Rows from expert 7 of block 7 of the encoder, named by matrix and row number. Rows with one number belong to one neuron. Each number is 500 + 25 x the weight over its row's rms, rounded and kept within 0 to 999. All counts start at 0. Numbers have three digits each. After the name is the row's rms in percent of the matrix's.
# gate: expert gate (encoder.blocks.7.mlp.gate, 8x32x128), inputs 0-63
# up: expert up (encoder.blocks.7.mlp.up, 8x32x128), inputs 0-63
# down: expert down (encoder.blocks.7.mlp.down, 8x128x32, transposed), outputs 0-63
gate.0 080:495482490463532487512502470517551547488523507505522486545480540502543473498463515480514495490501520501508478527530526450505515494533480502501480501512474498534514490496546503539502457497511508
up.0 075:488473508497512513493487495504468475460500478490555511486504519502496524526518496470509481527479520507509516511500513482537475459526465462496509496493518502439501525522485503473497536572506507
down.0 086:483469484494516504518569480449494514518457497455493475502497543477496506506460544479531473470538504493482506511471483493465500542492516476509452490500512488535481503534510478521473466516480506
gate.1 090:500496489495507556502470503522539530467472517537529495495510499494454479494513495458502512501478485502504509476516523502487548501530525502509518554503531536507497525484527551509527493513512491
up.1 096:450493462540525505553452448528531510484535530517509514530520533501484453478460525488512506482503520488472461517535510505537534487499486444491474496489471490501495519478498510539519475474539493
down.1 086:516499508460522439506495514480458518461400477518496515513476500479510480486536488485502469484509519490460506489518497487519508472539490412498462529474498480510508501517524528504504524529503492
gate.2 113:493484495502501527511508491506509505494451513504474512531506503519524486512480514568466493491520488477492548492518513516559471554547523446466465520514466483501454465498523457499488507449515464
up.2 119:519514526470489462486509508474508483497501490506521502470495512490523522490506488444554496516497520516500435520481490512469502460482494519538530493475507559508535537495463547479512502534495509
down.2 117:518524489464504488507514494530485500501487508523500538480485482481481496506593535575492516515465513478497538462516523471515496490534475471483551486502548497499462497468487484514495518527494456
gate.3 064:484488482526514535535500463505518565507520531491473488507507504504454437486488498518451532494510509480479489518529506534504524530465502476474514462501454501523497501430497486516507493487499475
up.3 063:505505490479459485502544520481503421495472478451501512496536489517535566529489492488538469542507486518506508496486505479490460478514527532514514501480530529522480506503479480446502540543509533
down.3 082:494475486539519514482530465511517465548498532485496438550518460489500476520486505521504508446499535476512490479476532473515510508537489528510474514484500504543501473508543486474452468463495493
gate.4 105:489511504551512521500469496511531514508586520492495535527489539520505455511498525480505490485511507475485490516515539447485517487506504482482482458490487479498498464463480492517517454455516489
up.4 111:524500502486483495483519511484516508507486459505474465513489446531479539499505499439500488505510477493508500495489515547510501537502528512489504563518510543513494484514517495482482517490491486
down.4 101:494533488473512495514503493524498465501511499538529542510495507497520426502471473533504541507496509521484527504537499515487519504530499480522527527461488502497523472511486508486484500554479486
gate.5 111:509474502478492503509491492519536554482477475518520522504501500523512483512491523496477537496502494484506495507464530476530494512446504574472491570511547539461478468508511493512484460502534502
up.5 115:486473501494511486513498489518530555476505485529535525502519481511534467508471535489473520480489486481489472513481534490547513526446518530453485558514518519471493473507522478527507451496548511
down.5 092:511515510492529447508578514459468492516558504466516534456492525525556505514520480502470477480534491520504535527488529503528517505496526499502469538512506478504474467542507520509496520475506503
gate.6 102:479537467511515526509513527517510474485450518563448499487515478522468472519467508535504523485477490482491539446539488501491521480496474495478463542485527474474492481528517510521478442507491481
up.6 100:507488507497516507491467479481490518528501513462532494495477528481520513464497495488466496535523517514477476556477509502513500518492521502506527482512460515511516522458480497473504541501514514
down.6 089:492500452503465563513457505505500513479493489522508507529520474504486502468545502545479496505485474496505473483543481517505482506503473514509593491551506523493500506439479510505506506554517493
gate.7 121:476497507474539524531484491519497497498540534528522545482535541466488461499480523487502540493509509510483479527484507494502535492512452467523492453469504483480502490467438501512501487533528524
up.7 096:518519501490505501511529499496485494509429499490496502502503508506570521509486514521462507509481492466512493461471504534544483558416523515492479503444508470501477478517535472503497533464499484
down.7 120:537496504511526477482529508495495529492570464461498525490502514517518512477517452509495482519505503537500525533494505524511455483432509526528509529516493498471510497562489522502526496531541535
gate.8 097:483507504564504481507475499536507501477494526504516517552497472529530468523504500471490496490500457483491486481501505507502530512486541533502453505504570495473478459501548473494531476504515474
up.8 092:514508491440530503498536501499475517499505519512460479500508478479503519499483508495525496496514554444465514499503479535518497464545486451501513547500438512527525486524507527519493509455483521
down.8 103:474475547514546541480494467474521463501493510486472455548488523513528508536523491523499510475496485489479506482482475500509472486500519477551517515479520476536522512485531507522488499482457515
gate.9 104:496493506503510472503517514510494474491462510509512482542474471533535486506463501474538493478475487456497518495524460479570493482526513489476476506478514497459490534506526492501524479494503501
up.9 099:526509491503489511501475501479517519519556486482500514460511528464469502493527489538461498515528508541489492507482539524427502518502491514515525498529491504528497473485473500492503512509506496
down.9 103:516505476494496471508515527475501529511485488495503512473503472492466480435480491465518470492512506510512475529525468496488490488493509513493508517492486521494523536465480520502534497531538537
gate.10 115:478481506485540508533453498496490542484516506524541515497536515508534473491438525510475517496510505498488471525468535484565508491493482497489488446521488488458494518504515505515519474504534492
up.10 099:496491499459492463494489487518497465489544496517513503519483503487471492491506524506566487500502504539497458493519482474453512441588486469514513497506490516512511485502459552488502508526490516
down.10 121:476485497511509472490472484541472466547459510543493504492507461493490497538451540489521515484499515483483492449498520485486537525542521539499527473445516506527486526495491430541472523474469483
gate.11 115:495496488488526500513515487510451458494545491546471460510504486475529510471463512540553491491473514525500442504537487501515512450549462447543481444487458498493490509511520506505507501525489519
up.11 107:506488528484502444490440502500475483489540513495551510509505515510494489492485539512507470513487506479499477547469501468531506531499508482492507491479500495470488519513498513501523490517526529
down.11 111:487493473517489526480486488504514464503472518528455447501494538490445523479493509524498525517466506475490451514529539475480466503510467553488532478491476537531484498500508470518477447460486493
gate.12 064:489540479488536525520470503517489530479518512531476530494523471484492478483551487497548504431497496497478481471474440493483534444488480524506462493507503519443486503508526514512510467461477504
up.12 067:497506503522528516523479475500482541496557521515496473512502509491554514485483504493504499522469522522481504501500484499428534468500505529506502484488516526497513466494505481492501507487475515
down.12 081:423461520497526513531570531488540489519499517477503510526492463500506512524539518494537484455509541488498506519500504513516487521486522505511397507502474462523484513550508486496500501510470480
gate.13 112:511528512474500545494534495487510518496476499498524517480506507498469497475573506515509498501512503515506533480481477483468508487469495519495546480474500514481491526499497507504483505521486534
up.13 155:528502502482477490509479537482508468501496474494525497478501508477489537507489457512491514516487498542522503485494530480532482506474485508506504508479542494508508475493504469471498506530477462
down.13 119:522503534540514537527506472530520472485491482516466502502499535494474522512519502534479526511527498502516518512542485515479502484480507528528486511476487476494499519474480537504505541514509493
gate.14 104:516478546523506506497517482506526502479519503497526535561482495517469471519473514487461515525505498467491528514473490510538458541503530487471504533467523492489511509501478456512515475464508488
up.14 108:500502467525510493511465533505455476508493500510490491486526498476517517508522490464554485478514519524507467477494493486433531438516448545548477444514468522506499503475527544497502529523490514
down.14 101:495514484519508504508466502506519527530516527549496530502501504479455461489487507509512517532479485453504499458530485458452487503516485484485531450442523526504456509461466471526511462482502475
gate.15 106:492514494500498511512525500515536441507452493527465510516504460527511483510537514491470506484516483466540507478527542494528509579545509454459467495481544478505471508509567474504521461476510497
up.15 095:511473504535477463472494504517522521527511472491563475531471517546499515493506485522518479503517464541502496479491480498472466483480562558517519482488540513459511467487447483515497496521494484
down.15 110:528482478467462473524488522540453522507535496506520553451488498487520494482497490472513529525520463498540539455507546502486504516538497495447536472525483521498463493479504464498523531527481471
gate.16 103:510503509508525472491496497490475485496483516487517501512508493508571484492529510441521480501533511483508459474480496450469543508577505436521488470502483486480491507514486502513495536520500512
up.16 119:541491514533456463459496507487511515503510521532488490502470505516434524503488503550481496515489471476509534526494514516526475552460528517483520501478502501507505509506458503457477432489491510
down.16 111:529517503447508456492547516503486521486507477558511541486515480492520446484483491462468503522489496551493492529507519493477525484519477460500487535505486475486498482468521515492516546518507480
gate.17 129:485487504504504553511497498524526502486495521492515521532477508537489465538517491469501498485493479469511534488516504498498514528493536515477508489497535502475474462488496477520475483467505515
up.17 116:504483494556497480493508495505491486512523498528511534515492498497498502482503494442524482517522496498469486534509490504492489511532472470516491485525492524513529533487508489493503487505499499
down.17 121:510535509488511498500479469540522491505502509555496479505467505478499484496531484589485504532444487479485497495531474490504475499526513470528526509477491543479477473472505486500498517524510462
gate.18 091:491499498507526509508479484494517541510543507467535482521495535492482461485478506490532481508479527488472489531486460541450512463479481521525533506510461469544550516462495524502517494488513495
up.18 108:522503524488453509480526506490494461512464481512498523481490487530478583491544476503497514517515456521546516459507508492489481527552530474506509503460512502456481504532502481481477544510487494
down.18 097:516495520541529530467513476476527500521524525496532472526463539523529457522493526477501486467511537506492527508455507509496494477451526501510448479516513469557525511524557495493468516478480525
gate.19 052:497476485481509478478462500514523541491490513514507508481529536491442486470512479463510484505489522538503499450488484481461544487498487471531530490501455504502531498499462548509518466521494527
up.19 055:495481526510479476487501513489465502525474487513535500514491528523498508524526467566467532503510480538529500486518483466426460518445502507545534507475517477504498451507458455472499507532475494
down.19 073:483522512504538472478513468521531485510486491485503510533483532505491479499518503519515519488538504489493478523499483527444476495492504482475440509494486499508502483505498513515506505479481503
gate.20 094:491493514512512532506521501514516475468457521477473511529516472527488459535520522488518484503452506491503532465524470514502530504491510496489457551510534513485476484527537494510506454479488523
up.20 099:479496511502509555494515505497521517471469533490472491538509504516464468518519477512501501499477503464508485463520470506502500501477525514474477525519510515488472491530515508526505467465510520
down.20 092:464494516525505481472501518490494467486529508457472494488515508534527502508488514505491477468494499493469488498458513519516493495493501471460391493534496438538469469554503493519503520439510489
gate.21 116:517529491469511521494494500453517520508513494461494482498515486495513460480481516531516510502509504505521502497482471492469482489585488489499481474459485517514521495500517509486509537480504538
up.21 120:504516502515501496494498462487514517500500477478486462524487503517512460492473536516512466499488508498516508518498464518514477475560511492476480489469466502523518519515513534512511484480526521
down.21 090:503531498446497490493539473502518516467527523501546511519480486503519455523430526493492536494483496512509495490510502477461531503506533520475498518497489513459487462498509508494502513491497479
gate.22 103:467524475561520494525504459527485540471530492522493543499525503449502446505497522471506507476491514528465499538505493502481520464483463581500507475532538491489526471475462503520521485471523492
up.22 098:534471513482493474492508516477483480500449512487484469525494497510525540507547483431514506509508523470539493487501501504524510544548524438508508509500467536503473518515547512496490526515493484
down.22 101:477487482563500560494431494523505515492498499504475473494491510528476477503545480539509498529509461513506516526527482523504475512493500511538549508464463549490512490526495506544487455505523481
gate.23 050:566490521519429492459512490471503500515483484499510483456483510487471575524516464480485489518487460516537517494503507495496478505536499518549513494518517517509503508541511467454469507496490503
up.23 067:485506515481510492488494502509458501498513491513531487493510516495500508506540478530482504486470489504475485485477513478530488495435498554494507444473482468492491487495488492502480473481516527
down.23 083:509507538486487467452501507504524474512393511520478494513477513484479530526490512534493520506523519485512478495489509489487526539471501461489473543478520523512460457523507495510525571490454472
gate.24 129:474499466504508505513486522517477516498525527531496547503514445497539448485503512447523506475476508475491479480524467475467553497490479516518471504523521487482503464480528504525523508493494487
up.24 104:498509500468489488505503505486486496496529505510542496466494541469461492493532513535527486508468508528495500493489495495528530464493493516515540412484488476508505494533481512502499484513500545
down.24 122:489472482487464470506504516493493474502467503500496523496504456500479534496514502431530479487490515506520480473493507485475498507489488508511501502551505470497492540510487509495537464491504497
gate.25 100:505520506472521495514497474503479487481486536505492507519484474493505510527571508491492492503510500491489537476512496504562500495511501477489489477474493473470486470543517479521502512492476511
up.25 095:494518509487504508528510462516501507479499533491494469518490484512505471522549501488485495490502486479499490453503496513571519489545515495485476479475461462470481465513497492525492495477503504
down.25 090:484457505519472529476490521482484492521469493463478529463484539535509546482510455477498502490569518507506507558507487509499507505473506495509449483519499507551514531550495525501511472481509507
gate.26 082:500471490473505556504515481517499532501464521533498492480483479509559473506487513555483507499533491484489530488516518497576490514508483475467463508521509493489494461524503450509494522483505493
up.26 083:467454472460535542526499504530529491491479517524529495515509498504541455500477530507510525470511499485482520482515507496574520507519485477493465498540507495473511471519514452523513516498526495
down.26 076:520508474527525521503519500485508459501503507458528480536515546532510507490400508482512525440513487505504541518494486509473507469523515505503420501483506504574476528555512514468527532482472519
gate.27 118:506531519528489525485498484527489487508501497465500535538476467526514484500506515525499502484480466493510461461510516499470476545495520504501499459466579476477464487495503462492504496497498482
up.27 127:493520507504479513500516484531511486476499509498514530501499517525534490508505527567496505483483441516503482494544546469493469511508519470467491462499532491456455473486497438526509520503527481
down.27 119:522488492508468508529444512484496521474495489511485513465528483485480537472488471465491490542489483508499477513546505472488485513465501489485479477504459490483501481498448471498503529507497526
gate.28 089:478482515485518480515496482505473507477460531520479515513523518506554491507495516450511507480500515474506527454502518519526516524542496480498484545507524510451508521503507527519521487510516470
up.28 086:496510496516486510478511515500507510534535469488504468478476490498455507474481472555511468509517487535503490529497511482469487495469489532512521459519489492522508473481496480486489504499475533
down.28 087:503501476518474500500465509488514515523480485518507524505472509462494476516492493457495527495466500523508487476499504485503521547485484474496589488513473523491474501413479469489537495523512475
gate.29 044:560492537493473476482502518441499501516553503496518513477494482468492544471477465510488506525449519503517521439500516531541494515524528521510533456495469520517509509508495516467461531509472517
up.29 055:468488486493493510501488534508496510529484525509504505474499493512545498497485498470551517513490490514506477496515507486546523482499502550526484479507513533470503493471451495477527482501501509
down.29 068:483494477503486483517492490520477492497411480488503492500527493506473565484469464482500485519499521512526498498463501501451499485466487472502472486506489509508451527529483503510504524464517493
gate.30 078:473482490498531491514473473517508475488512493482516477475504507486507517476561498447509492479507550525492497462507514528472525494485496511519471498482473462504513480504570499530506490480480509
up.30 082:546517536481459506474499513492469528517483565460495524514480492534509522509459468540468514514519474483492566484503487487500479501471494494485531519470526502484461538499467495476483529534513490
down.30 093:503488520519539463498493480527524423518480511513506468521488474523498461525441514516514530482501509501464489484504510469494496516517509420493474508520507497539495466474497474485465538494476467
gate.31 135:492503484541508498516470507528533506485460518540506520525513500534484451529479508494487478461525485469509516513510511524517528505567515445461468554523480505483525474514494505542492461497500489
up.31 114:495510488498511494513521484484491523500527484483544467458523551488524508474538507557515519501459517522488490478493509476499483474463497510514535433497454469525478486485511494490497559482495516
down.31 117:488496501512487513520510500499504543467512466506531515489503472500466469495480442449468503497470481516512508502533477527509515500457497518488530489501552509479499550480485533500515458512525542